Weights of a small image VQ-VAE: encoder norm layernorm, 195000 training examples.
Rows from block 2 of the encoder of a small image VQ-VAE, named by matrix and row number. Rows with one number belong to one neuron. Each number is 128 + 32 x the weight over its row's rms, rounded and kept within 0 to 255. All counts start at 0.
After each neuron's rows are labels from the 100 images, of 14976, where the neuron reaches its highest value: "top examples" is what is common among them. Only what is clearly more common there than usual is listed. The data: drawn human figures in many poses.
# fc1: MLP up (encoder.blocks.2.mlp.fc1.weight, 1280x320), inputs 0-79
# fc2: MLP down (encoder.blocks.2.mlp.fc2.weight, 320x1280, transposed), outputs 0-79

fc1.274 [121 130  82 127 147 106 130 167 138 130 154 173 133 170 130 192 143 137  91 123 142 172 113  54 135 153 126  89 113 115  79  82 110 149 178 120 183 146 144  94 116 149 155 142 176 151 117  77 125 155  93 143  88 128 122 107 156  98 100 162 114 104 150 192 160 157 147 107 136 128 130  41 116  96 168 131 163 152  88  65]
fc2.274 [206  86 173 119 154 154 150  89 143  87 133 132 114 134 133 113 152 143 118 147 150 133 138 180 145 137 104 144 121 173 180 142 144 121 100 109 106  77 122 117  68 105 144 135  88 122 141 151 107 169 136  88 185 146 131 145 105 158 106 101 206 198 134 224  85 124 148 111 113 127 135 160 153  90 180 122 140 144 118 140]
top examples: teal top; teal trousers

fc1.380 [119 110 124 152  82 178 129 124 128 113 133 155 153 128 113  91 119 148 126 184 153 163 144 109  85 111  95 114 167 146 108 154 119 199 125 132 127 128 140  99  69 146 159 108 116 131 177 100  81 147 129 137  91 103 183  76 145 151 101 137 161 144 127 129 137  83 122 158 166 131 129 108 117 146 147 149 246 132  70 113]
fc2.380 [130 184 116 164  78 131 169  80  87 153 146 117 127 161  92 131  98 133 109 121  96 138 135 215 178 165 112  94 110 163 105 121 129 118  97 125 115 142 126 188 121  96  40 133 150 132 111 111 165 109 108 106 122 123 164  90 158 162 132 105 112  69 124 151 120  92 173  88 130 100  87 101 113 123 175 131 122 122 161 130]
top examples: yellow top

fc1.765 [131 133 155  96 191 161 169 127 129 161 151 100  79 145 173 209 128  64 134  79 152 152 168 169 118 181  42 110 131 178 107 112 144 216 118 104  66 117 162 170 121 163  96 118 115 124 119  96 150 103 103 152 107 122  86 201 169 122 151 181 142  60 159 143 156 134 147 137 169 123  32 181 118 136 147 185 134 111  76 158]
fc2.765 [ 77 103 147 120 112 116 101  82  92 119 139 152  70 201 145 153 125 125 180 129 138 143  70 189 138 131 145  93 139  69 150 103 150 123 137 112 146 127 103 164 141 155 105 118 129 122  68  79 167 139 128 155 154 101 126  90 161 139 112 113 177 147 114 137  63 104 123  96 167 141  81 109 156  94 109 140 149 139 111 139]
top examples: red top; red trousers

fc1.27 [122  78 147 143 146 150  79 161 119 138 106 138 172 129 178 133 152 124  95 165 152 152 104  75 114 132  96 113 165  93 101 151  91 139 102 134 167 142 109  88 182 158 132 143 178  94 192  85  93 137 138 143 116 132  97 131 135 129 138 169 125 155 148 180 177 118  95 119 150 142 171  63 155 112 111 141 178 187 153 111]
fc2.27 [135  99 141 106 164 160 173  99 142  90 164 104  90 100 104  78 133 138 107 130 134 126  87 174 144 145  69 135  99 111 107 152 161 122 141 168  87 138 142 172  89 121 141 101  63 133  85 127 155 163 137 101 133 141 126 112 155 118 144 104 231 206  68 197  72 130 178 137 117  86  78 192 173 138 136 170 131 126 123 155]
top examples: blue top

fc1.77 [135 107 136 136 113 144 111 115 152  69 140 130  97 154 147 210 137 134  84 118 127 176 171 172 109 138 133  93 109 100 143 167 184 144 139 141 149 132 126 158 108 154  63 113  95 127  82 101 177 110  93  93 119 182 158 109 143 133 161 138 177 131 100 121 128 101 125 180 161  43  84 142 123  59 146 135 158 192  40 158]
fc2.77 [ 67 160 106 135 145 116 109 183 129 160 133 145 139 120  99 145 162 121 122  54 140 123  84  69  65  77 126  96 111  98  71 159 129 160 164 108 144 141 146  79 169 142 193 181 109 144 168 120  86 143 155 115  72  87 175 123 114 110 121 142  88 139 158  74 149 176  76 117  66 141 175  99  97 169  86 143 169 114 102 142]
top examples: teal top

fc1.644 [114 131 140 103 133 201 119 103 146 117 167  87  98 140 169 188 157 136 125  91 128 115 155 199 121 206 137 103 105 162  95 202 150  85 110 175 122  79 127 185 116 133  72 134 108 153  55 138 127  70 132  72 114 162 188 128 132 139 154 128 149  85 139 141 117 131 147 161 118  95 108 145 158 160 149 119 134 142  68  86]
fc2.644 [ 83 111 137 154  89  61 129 189 130 162 104 129 153 152 124 150 143 123 153 128 168 126 104  80  57  40 112 124 106  66 192 111 109 105 164  73 139 122 129 109 137 172 194 128 118 137 139  96  85 188 121 124 117 107 107 126 143 101 140 167 129 148 106  52 188 143  62 153 142 124 151 138  72 150 102 121 153 147 170 179]
top examples: teal top

fc1.681 [105  82 153 112 139 170 138 149 151 102 115 107  52 192 198 234 142 158  98 106 136 173 154 135  72 145  89 118 119 129 108 185 130 204 116  99 129 147 208 140 139 153 110 113 166 130 118  90 153 134 138 141  62 146 158  98 219 124 145 185 199 101 151 134 178 195 135 133 152 107  95  98 140 141 110 156 206 131 148 113]
fc2.681 [134 105 123 113 202 113 168 111 148 143 146 147 105  85 134 105 145  90  73 155 124 116 127  94  79 108 107 129 123 110 100 213  79 145  66 138 117 107 125 162 125 118 113 167 116 108 125 164  68 178 139 139 158  60 152  95 102 147 145 109  78 145 111 123 119 121  86 159  87 143 216 179 106 149 107 133 152 117 159  93]
top examples: yellow top; stocky; yellow trousers

fc1.377 [110  76 143 114 128 128 185 175 112 113 125 107  27 127 194 216 119 129  84  87 136 173 168 128 138 178  73 108 122 141 101 183 139 164 175 149 124 168 181 144 133 152 118 138 121  81 115  78 148 102 115 151 100 161 143 108 151  99 170 153 167 147 132 185 143 214 130 157 155 113  69 145 133 132 139 166 156 152  55 105]
fc2.377 [113  90 125 116 133 121 119 143 135 170 135  98 112 152  99 141 196 126 108 118 150 205  59 123 143  63  99  84 100  95  86 157 125 154 141  63 114 135 117 134 170 152  49 141 143 137 124  90 130 136 144 201 146  80 200 148 106 116 104 147 116 113 128 139 188  73 110 187 135 122 153 185  77 120 150 120 172 123 153 141]
top examples: yellow trousers; orange top

fc1.742 [ 75 118 101 144 174 163 139 161 140  95 116 101 105 147 135 120 124 136 102 148 124 119 149  70 111  94  85 122 114 116 109 110 104 158 143  35 148  95 163 150 123 170 136 114 156 113 146 114 114 149 133 141  67 117  45 149 144 117 176 164 160 134 122 184 152 194 124 119 219 121  83 151 148  63 156 151 196 151 177 134]
fc2.742 [119 149 119 116 127  77 138 119 166 100 136  75 115 121 145 226 118 128 164 172 134 126 108 186 137  89  85 143  61 102  87  47 142 128 111 124 124 131 126 101 122 119 122 113 139 118 147 118 170 222 189 136 132 155 233 149  70 110 140 113 211 112 155 183 142 151 165 142 106  94  75 170 155 151  74 185 122  76 178 102]
top examples: teal top

fc1.236 [100 181 127  71 159 109 168 171 137 132 126  64 126 112 152 108 139 147  95 163 138 107 112 101  94 101 167 142 149  94  57 173  85 145  94 129 161 156 144 151 139 123 156 111 126 120 105 125 156 182 139 108  82 145 149 156  71  94 150 158 157 158 112 147  91 110 138 151 125 100 142 133 131 135  98 133 143  98 173 143]
fc2.236 [106 152  97 192 130 113 155 117 153 133 122 129 164 140 103 144  91 118 143  83  97  94 114 107 114 129 100  78 147 104  79 121  90 147  67  67 145 113 147  91 113 102  87 101 192  81 142  98 135 118 107 152 131 146 183  61 149  73  96  99  71  68 186 133 141  59 127 132 152 167  86 189 116 104 146 120 163  82 175 150]
top examples: white top

fc1.503 [106  95 132 154 136 145 163 185 140 125 115 115  93 155 159 158 139 141 108 116 127 152 149  94 112 122  97 128 115 186 137 102 106 201 153  95 154 152 172 163 144 188 137 109 119 131 167 112 132 130 129 150  88 118  86  72 133 103 132 210 217 180 142 148 183 210 143 164 182 104  76 186 119 101 131 154 190 153 121 110]
fc2.503 [139  50 103 102 121 100  86 166 175 140 121  86 155  98 128  91 112 157  93 138 187 147 136  96 164 145 137 165 154  73 139 161 155  47 101  96 122  80 162  87 134 128  57 117 137 126 163 104  86 115 154 147 172  95 183 134 152 157  96  91 152 102  99 156 107  85 146  95 127 126 171 121 110 144 104 118 127 132 199 153]
top examples: splits

fc1.133 [135  51 157 185 190 130 142  98 133 113 123  89  97 182 171 129  87 148  92 168 187 156 117 117 129 146 123 160  78 123  88 142 135 165 154  58 101 108 152 104 106 131 180 138  61  89 106 134  82 138 119  94 121 170 120 208 135 151 137 150 138 166 133 188 133 127 134 135 155 108 151 128 109 121 112 160 170 125 210 149]
fc2.133 [ 78 225  82 112 176 140 106 140 170 151 125 103 125 108 132 206 107 146 105 113  95 149 157  95 169 149  92  94 142 149 112 142 125  87  85 141 115 137 148 109 207  89 140  99 161 156  75 164 145 141 111 131 103 140 198 115 109  85 147  61 172  90 131 205 114 122 118 128 144 122 104 135 116  71 118 159 107 145  91 155]
top examples: blue top; blue trousers

fc1.604 [140 158  44  97 104 129 138  87  67 151 120 131 165 132 142 113 149 180 133 223 179 145 118 124 149 141 149 120 129 163 134 110 134 170 128 128 171 201 152 141 131 154 153 198 113 129 167  68 154 163 142 109 130 180 147 125 149 143 134 192 114 135 143 183 126 135  90 145 101 144 144 110 115  91  96 179 175 148 127 154]
fc2.604 [158 141 132 129 154 120 128 121 189 141 122  90  97  98 121 103 106 155 108 101 112 122 146 118 159 148  88 165  99 121 141 116 155 138 106  95  75 171 116 145 132 125  75  78 170 144 132  82 124  86 100 104 110 139 102  72 140 121 163  86 115 141 135 146 155 132 200  92 115 167  71  99 129 165 130 149  63 113 142 105]
top examples: teal top

fc1.344 [114  90 142 141 134 160 154 136 154  87  98 157 134 138 170 138 101 114  94 118 107 165 139 101  89 193 129  77 107 103 126 132 151 156 182 146 180 104 158 144  89 166 162 189 172  71 162  81  88 141 140 133 102 159 116  56 218  82 176 188 151 171  72 126 116 187 101 106 185 113 139 113 125  91  71 115 155 175 112 162]
fc2.344 [129 208 136 161  38 107  47 144  67 121 138  94 149 122  65 132 151 156 122  67  92 125 103 123 130  84  98 207 133 116 122 125 153  73 132  77 168 137 101 159 105 131 136  64  95 156  59 127 187 107 105 142 123 141 133 182 134 151  93 116 141 164 132 161  79 118 154 106  84 130 113  88 138 145 177  99 123  97 175 112]
top examples: white top

fc1.255 [120  97 145 153 107 147 126  94 143 106  99 164 162 137 150 156 150 129 118 118 170 175 190 100 140 147 127 116 125 135  52 149 106 132 147 122 160 167 162 117 131 114 146 141 130  94 164  83 100  98 118 135  63 129 126  89 209 166 103 173 130 128 144 148 163 145  94 105 179 156 161  80 150  50 125  90 183 177 156 108]
fc2.255 [170 108 186 122 181 106 161  67 164 102 139 127 103 145 137  97 112 129 148 160 136 105 123 168 165  92 112 120 107 111 122 142 160 132 105 122 145 116 102 133 118  88 100 152  20 144  91 197 206 150 156  91 184 146 100 155  37 138 172  50 145 142 127 173 118 116 198 159  78 136 141 148 142 128 142 187  99 113 148  87]
top examples: blue top; blue trousers

fc1.388 [111 145 122 160 146 107 137 151 158 108 109 130  92 150 132 123  78 145 106 132 157 139 194 114  88 129  59 150 107 121 130 128 128 135 183 100 100 101 135 120 107 122 200 125 161 112 126 138  86 109  97 122  88  83  52 122 118  89 156 140 150 165 125 202 181 144 133 111 192 133 102  96 126  46  91 153 184 156 200 116]
fc2.388 [115 172 131 135 124 151 143 114 139 123 210 113 148 113 139 172 142 168 138 195 121 127  76 181 154  78 112  98  97 109 106  76 114 172 136 158 122 177 115 108 131 113  87 116  96 161 118 171 141 179 181 102 114 142 157 124  52 135 127 105 159 138 136 151 117 118 166 140 131 142 119 134 143 135 119 218 135 104 105  96]
top examples: teal top; teal trousers

fc1.399 [129 136 115 125 160 133 158  99 140 108 151 140  87 154 157 146  57 130 103 153 112 159 152 121  90 141 120 139 130  94 181 114 127 151 135  70  79  85 117 130  60 150 160 133 180 121 123 103 103 105  74  92  98 124  70 164 147 105 136 200  80 139  88 164 116 154  82 125 198 124 127  78  96  88  77 132 166 150 109 129]
fc2.399 [ 79 205 102 117 144 195  68 148 133 134  81  94 142  34 115 186 152 152  67 112 117 101 157  81 135 128  66 148 109 171 100 194 175 146 112 138 115 119 129 123 176 127 100 119 169 150 131 135 123 123 109 158  72 128 177 153 140  94 101 125  82 131 172 179 139 115 160 156 147 107 154 145  97 165 126 114 151 177 133 123]
top examples: blue top; blue trousers

fc1.193 [128 153 125 171 132 166 101 118 127 122 135 137 102 180 124 197 112 148 155  89 135 167 134 164  96 178  73 156  84 107  95 129 128 198 131 114 140 106 163 117 125 148 136 137 150  60  64  71 117 127 105 193 150 157 135 117 153 168 140 144 158 143 167 151 168 213 121 133 183  83 133 102 111  77 147 135 166 131 102 141]
fc2.193 [ 62 130 136 144 148  96 158 189 118 186  81 134 130 179  91 121 169 121 107  71 101 170  73 112 102 146  57 125 140 136 149 126 125 117 150 132  98 168  60 150 162 138 115 149 195  97  60  92 163  76  82 164 152 153 161 126 127 147  97  70  85  86  87 158 121  94  71 156 157 186  62 171  79 141 130  97 117  98  93 158]
top examples: red top

fc1.500 [100 131 149 120 106 137 139 132  92 112  99  53 165 135 136 156  86 112 131 139 160 149 127 157 115 168 130 122 102 139 180 146 158  97 120 126 123 105 161 125  91 111 151 124 133 144  76  83 167 116 140 101 119 100 112 154 157  87 150 133 125 125  87 121 101 125 121  94 158 111  41 143 142  99 112 107  73 163 197 151]
fc2.500 [ 89 117 140  96 189 168 143 143 123 142 138 174  84 100 121 169 188 140 134 112 146 137 111  84  73 134 132 146 124  74 100 225 115 165 178 126 121 161 142 137 150 101 156 148 143 119 137 102  82 151 153 141  86 113 141 148 138 101 138 132 135 125 139  66  96 140  77 172  88 141 189  98 142 211 100  73 162  92 114  94]
top examples: red top

fc1.460 [138 120 141 174 159 154 150 121 156 155  92  54  99 171 151 176 118 126  83 127 159 171 143 124  67 111  97 150  82 122 102 179 134 163 218  36  89 127 141 113  38 190 170 122 116 102 151 122 136  84 154  62 100 113 155 189 168 148 154 198 190 134  95 138  88 157 127 132 161 100 113 117 134 140 154 186 161 180 144 189]
fc2.460 [119 201 115  98 186 176 144 146 135 158 151  86  98  96 182 152 143 124  96 112  73  79 155  90 139 192 122 133 146 108  85 195  97  73 133 178  64 109 158 124 194  92 129  96 165 133 143 133  99 115 136 126 143 163 148 150 154 140 113  96 123 101 143 157 155 113 121  95  71 128 100 170 159 141 150 145  62 112  84 170]
top examples: black trousers; splits

fc1.590 [128  89 100 123 135 143 183 127 127  76 158 108  92 148 165 148 130  83 132 141 157 169 146 121 143 174  77 136 118 134  98 187 127 181 106  65 101 115 155 166 112 153 166 139 124  98 151  81 133 107  97 150  93  82  76 110 158  84 140 146  77 132 164 185  93 166 122 149 139 128 189 123 131  35 102 167 150 163 109 103]
fc2.590 [146 186 112 169 135 143 125 179 119 131 132 148 119 157 116 178 131 146 176 104 137  78 125 102 181 124 133 151 183 157 175  98 132 131 146 131 135 168 142  58 135 112 139  90 183  95 141 118 120  88 137 130 185 153 111 109 134 125  73  46 150 110 182 137 168 117 144 104 130 150 102 119 171 190 109  79  98  50 170 144]
top examples: yellow top

fc1.495 [121 117 160 104 147 132 131 166 128 166  99 186 127 113 180 184 136 140 144 124 141 158  84  86 116 147 102  97 127 118  77 104 104 108 152 142 110 155 149 125 149 150 175 124 172  93 168  82 119 125 152 173 135 111  78 121 179  82 123 170 143 107 185 122 159 151  92  99 163 182 138 107 120 136 168 143 175 117  84 156]
fc2.495 [146 113 119 128 113 161 112  67 131  98 156 114 158 115 119  57 110 116 105 153 153 132 133 189 156 149 127 161  85 111 157 133 126 122 124 134 142 144 119 161  92 106 148 142  66 120 113 177 163 123 135 112 170 162 114 130  93 148 136 109 144 187  90 178  82  98 156 111  96  91 113 142 195 137 139 112 122 130 105 125]
top examples: black trousers

fc1.223 [ 76  85 141 157 166 161 152 137 135 106 107 110  85 157 196 181 123 148  91 165 119 176 153  87 111 113  82 125  92 176 106 141 101 183 137  99 162  91 188 139 123 214 156 115 150 111 158 101 116 136 116 109  79 140 135  60 215  94 164 187 250 171 126 144 158 203 138 144 225 101  76 126 112  98  97 131 177 162 144 137]
fc2.223 [159 103 118 122 111 104  75 157 133 168 111 130 109  80  61 146 162 137 158 102 126 153  98  98 136  65 110  81 145 135  95 165 137 116 110  75 112 138 173 107 210 135  71 102 194 128 155 112  58 107 130 135 133  66 162 150 128 129 110 123  70  95 145  92 117  69 128 171 107 137 203 142  92 114 127 117 146  67 197 118]
top examples: splits

fc1.61 [140  95 139  98 161 175 166 112 146  75 114 149  80  96 183 167 141 120  86 124 177 174 200 108 116 255 122 110 119 109  52 171 106 151 137 160 151  94 152 158 110 192 151 123 121 118 133  98  96 128 135 117 113 182 127  99 159 129 156 158 144 157 163 171 132 158 160  93 107 133 169  86 144 104 119 153 152 194  87  88]
fc2.61 [113 167 132 156  62 142  80  92 120 149  69 111 129 164 116 157  82 119 170  97 125 142 150 220 157 149 111 110 103 169 161  48 172  69 165  91 131 123 131 136  81 124 136 111  77 124  87 180 144 126 131 168 165 137  88 118  80  61 138 121 161 115 107 175 122 121 170 126 162  96  71  90 148 103 110 139 113 170 142 153]
top examples: white top

fc1.465 [ 96  74 146 113 117 133  93 205 103 166  91 110 149  74 174 142 140 151 107 136 212 163  87  93 108  92 137  90 144  86 144 125  85 126  80 134 192 143 145 170 165 196 158 165 122 122 130  86  90 146 113 173 140 166 112 134 192 103 130 153 171 133 119 119 165 179 107 124 114 141 112 114 134 170 100 130 158 170 128 147]
fc2.465 [153 162 125 151  82  99 140  66 149 112 119 147  86 173  82  94  51 150 155 103  96 144 115 137 167 147 102 118 156 184 133  83 143 156 102 138 105 150 134 151  93  95 101 131 151 165 102 138 163 109  92 103 150 195  97  88 142 129 114 101 145 148 146 138 143  73 149 113 180 131  78 159 168  88 159  97  83  72 107 149]
top examples: yellow top

fc1.50 [112 164 162 150 112 144 112  67 106 111 140 134  97 152 111 121 146 150  94 112 146 155 149 168  87 119  83 195 108 137  75  98 137 165 236 116 196 101 146 174 100 160 122 157  83  97 114 158 116 136 118 159 103 168  87 152 155 155 146 115 183 148  94 161 152 162 173 135 117 126 161  87 107  42 139 107 146 182 130 131]
fc2.50 [ 81 126 103 170  95  73 153 141 121 118 100  70 148 153  84 104 105 131 103 136 116 136 151 132  84 100 105 107  79 132 107 131 122 104 111  91 130 131  89 172 114 165 141 145 147 127 118 129 144 123 118 144 128 108 158 136  68 112 146 122 119 101  83 157 106  81 112 136 141 131 107 161  95  34 155 185 153 147 116  95]
top examples: white top

fc1.268 [ 69 111 144 131 110 147 152 130 143  91 119 118 115  99 134 171 115 164  71 173 214 194 160 135  38 158  62 120  88 147 102 176 149  95 141 125  83 102 168 156 109 184 134 126  96  91 168  72 122 126 137  93 105 147 121 116 170 116 160 134 188 167 113 145 145 140 124 152 162  74  84  86 117 136 118 146 150 178 172 125]
fc2.268 [154 123 161 137 105 188 118 133 124 101 136 124 139 112  92  78 106 139 142 169  77 120 112 131 149 147 139 150 140 125 189  93 116 139 126 145 125 154 105 123 152 106 124 150 112 126  89 175  87  58 128 144 135 154 101  52 103 166 107  85 169 116  85 131 127  53 162  71 137 134 150 114 161  83 155  97 110 135  58 175]
top examples: white top

fc1.127 [121 113 168 138 128 209  50 141 190 149  60 125 202  64 132 131 164 116 112 157 144 175 128  91 107 169 145 134 143 102 121 146 109 116 157 119 183 125 159  69 139 152 175 144 156 118 150  50 137 157 135 123  76 217 117 119 155 119 143 125 113 163 121  87 171 137 134  99  61 148  90  95 165 128 141 101 160 189  87 148]
fc2.127 [121 173  95 136 159  99 162 135  68 108 135 150  92 130  69 150 133 113 123 142  95 117 111 113 150 154 101 144 113 147 127 118 146 162 107 156 115 187 136 134 126  75 107  95 131 144 111 189 110 121  98 137  96 165  97  88 163 157 157 102 220 181 153 131 123 132 170 131 114  97 104 153 149 220 132 121 149  74  92 145]
top examples: yellow trousers

fc1.287 [106 136 165 142 141 102 152 177  94 172 105 100 100 161 144  94 139 143 117 153 120 142 185 125  87  96 106 161 105 107 127 114  99 176 235  21  96 106 172 124 133 161 137 150 122  77 151  97 126  93  54 159  79 169 126 172 160  93 172 184 166 159  85 193 164 144 118 137 155 122 131 130 118  64  96 108 166 140 176 159]
fc2.287 [ 91 193 141 155 125 133 149  86 113 106 130  58 165 118 152 151 121 160  83 145 108 151 121 165 113 103  86 131  92  86 113  66 104 140 100 143 115 160  62 154 143 136  82 146  96 148 130 124 143 161 163 144 121 181 142 139  58 133 120 126 168 134 118 187 126 103 157 123 113 163 111 117 146  80 169 244 133 129  94 116]
top examples: blue top

fc1.285 [172 101 143 169 165 147 159 114  70  93 114  92  72 191 166 228 106 162 108 125 120 158 139 168  98 165  72 123 107 167 128  81 176 133 113 119 121 116 163 173 105 176 150 119 160 124 113 107 149  97 146  88 108 150 118 125 147 127 127 153 187  83 126 209 142 172 163 126 162 104  80 105 108 119 105 160 128 149 158 116]
fc2.285 [ 42 173 112 153 128 102  74 178 112 158 111 133 149 124  76 129 115 133 143  56 127  91 104  70 146  72 132 131 128 128 133 121 116 100 162  83 131 104 121  58 177 140 139  85 206 119 203  76  83 126 118 176 115  72  96 143 143 133  65 127 102 125 167 118 129 156  61 113 102 123 144 110 124 137  87  81 192  72 155 160]
top examples: yellow top

fc1.17 [110  72 145 165 126 115 183 134 135 118 114  89  98 178 137 180 111 152 104 112 170 175 135 173 110 175  96 149  91 165 161 153 143 153 177  85  95 171 174 171  92 147  89 128 128 109 100  85 141 127 142 117 116 120 145 126 159 120 165 151 171  78 121 120 121 175 147 113 168 107  53 153  97 172 140 197 122 133 161 150]
fc2.17 [113 132  97 125 189 171 123 162 172 139 122  55 168 107 120 159 144 137 122 146 106  90 127  73 140  87 111 126 183  98  61 255  98  88  98 127  89 115 143  80 158 120 111 148 145 141 179 110  74 140 177 111 155  97 203  66 192 114 127  89 142 130 140 145 179 144 121 134  84 160 182 194 132 172 168 116 143 119 138 104]
top examples: yellow trousers; yellow top

fc1.696 [141  57 168 134 109 120 112  92 107  27 108 102 151 199 165 172 152 128 133 121 163 164 103 162 130 117 150 142 136 104 152 177 154 120 158 106 161 125 120 181  64 172 150 147 114 140 149  99 156 133 109 100 149 138  93 145 111 142 139 200 187 154  98 131  94 137 101 127 161  96 119  94 138 100 179 159 136 168  75 146]
fc2.696 [ 95 184  54 102 151 102 141 155 118 198 127 134 157  93 142 137 120 133 149 104  52  87  98 100 107  77 123  94 131 131  56 142  98 110 117 113  70 122 118  84 172 128  98 109 170 110 140  92 104 100 156 133 124  97 160 135 138 130 104  80  64  90 146 108 178  56  94 109  96 160 170 166 118 168 165 152  92  75 159  96]
top examples: yellow top

fc1.141 [160 114 115 184 114 165 152  78 122 134 108  83 101 183 139 165 108 102 154 127 142 104 107 162 111  76 106  93 167 145 144 153 148 138 112  92  76  99  93 169 153 156 117 128 121 171  87  89 171 101  78  83  99 150 113 138 114 120 150 124 195  73  79 115  77 129 138 135 120 108  40 144  93 118 109 172 141 103 195 161]
fc2.141 [ 97 129 134 107 125  96  52 216 136 123 134 131 154 121 157 183 200 116 140  90 103 131 134  42 113  68 155  78 111  96  81 136 138 117 136 170 174 105 154  75 106 107 154  87 118 132 181 131 126 153 132 138  88  67 125 168 165  77 124 155 130 145 172  90 178 136  80 101  85 102 194 118 134 126 119 105 130 141 124 138]
top examples: yellow top

fc1.572 [130 101 102 136 127 154 180 103 146 114 160 182 128 176 131 125 109 168  95 126 179 156 162 135  90 144 113 175 142 126  98 105 100 186  87 118 109 167 169 136 133 112 129 124 126 171 159 131 122 147 111 132 113 159  80 126 103 173 128 156 148 169 118 163 123 108 138 103 148 132 131  54 160  90 135 138 163 124 134 152]
fc2.572 [127 161 112 127 112 140  86 137 130 137 157 112 120 144  92 130 128 162 102 134  96  66  86 124 176 148  89 125 181 154 111 112 128  75 113 168 148 169 171  81 131 159 118 104 149 118 125 114 124 128 159 102 182 135 129 147 154 135  72  76  80 100 154 124 131 116 144  83 137 151 157 102 136 176 155  92 124 115 154 173]
top examples: teal top; teal trousers

fc1.745 [134 119 178 144  76 123 122 198 125 119 126 121  95 104 113 236 153  79 163  93 124 215 149 120 114 134  64 135 128  89 136 131 137 185 177  86 144 149 126 119 148 220 129 164 137 102 126  64 124 109 136 141 125  66 186  77 190 135 141 141 179 151 135 170 136 235 177 140 162 170 111 143 110 122  87 148 183 158 120 114]
fc2.745 [123 102  95 161 140 121 116 120 103 151 118 193 129 162 118 164 125 129 130  92 123  99 100 100 137 123 171 122 115 173 184 184  93 155 124 177 152 181  55 203 147 119 157 115 207 118 104  59 122  88  86 142 142 121 146  98  75 160 107 172 114 128 110 116 105 121 113 153 144 165 138  70  98 188 146 116 100 197  88 158]
top examples: yellow trousers; yellow top; orange trousers

fc1.393 [122 171 149 144 151 158 212 138  78 174 130 149  57 141 120 214  89  98 105 119  98 186 153 153  65 120  80 154 141 132 124  72 112 183 149  79 166 120 184 155 105 167 151 157 134  61 151  94 112  76  46 131  88 169 104 120 167 127 170 154 146 135 130 192 115 155 101 134 155 154 119 113 124 152 124 165 197 213 127  82]
fc2.393 [ 99 138 109 116  97 157  93 105 143 224 104 135 149  98 158 111 130 158 139 101  86 129 132  87 144 126  75 167 155 130 118 166  83 138 163 112 114 107 138  99 143 160 115  94 113 113 127  64 109 121 129 187 100  74 189 133  99  95  98  99 118 105  90 147 146 123 120 140 152 157  87 130  79 183 162 162 158  96 166 142]
top examples: red top

fc1.431 [165  95 150 137 164  49 127 133  90 140  76 173 151  98 140 177 118  81  91 134 149 196 135 131 173  83 152  88 124 109 122 137 129 148  94 117 119 156 122 128 133 115 123 189 199 118 107  95 126 113 106  99 183  93 145 172 104 100 135 188  97  66  86 135 108 143 100 130 164 175 151  92  52 121 119 161 146 131 117 135]
fc2.431 [118 171  46 163  92 191  95 132  82  85 166 117 141 122  76 113 149 139  89 136 120 132 160 142 163 167 135 164 107 174 179 124 136 122 122 155 188 124 111 175 174  82 132  78 102 133 104 151 121 150 138 132 116 182 129 122  84 158  85 119 144 214 157 214 125 142 141 111 101  95  93 122 159 148 142 122 121 170  79 200]
top examples: black trousers

fc1.510 [117 101  65 117 146 156  81  73 154 125 111 209 137 110 125 135 128 149 111 101 138 139 160 110  64 246  94 112 139  91 109 146 126 144 146 193 169 136 153 129 104 157 125 136 120 133 143 122 150 133 119 114 115 119 128  91 146  87 104 171 103 151 129 146 114 124 158 129 186 130 132 114 177 106 138 124 126 158  81 160]
fc2.510 [113 188 126 176 112  93 132 126  35 139  99 127 170 121 109 140 185 140 117 126 167 113  57  90  96  71 129  84 118 146  82 125 137 103 134  97  91 130 111 122 202 122 108 122 199 134 147 137 107 111 140 135 126 113 144 118 149 167  81 109  89 101 172 153 107  76  83  85 125 157 140 148 104 190 138 152 145 158 161 136]
top examples: white top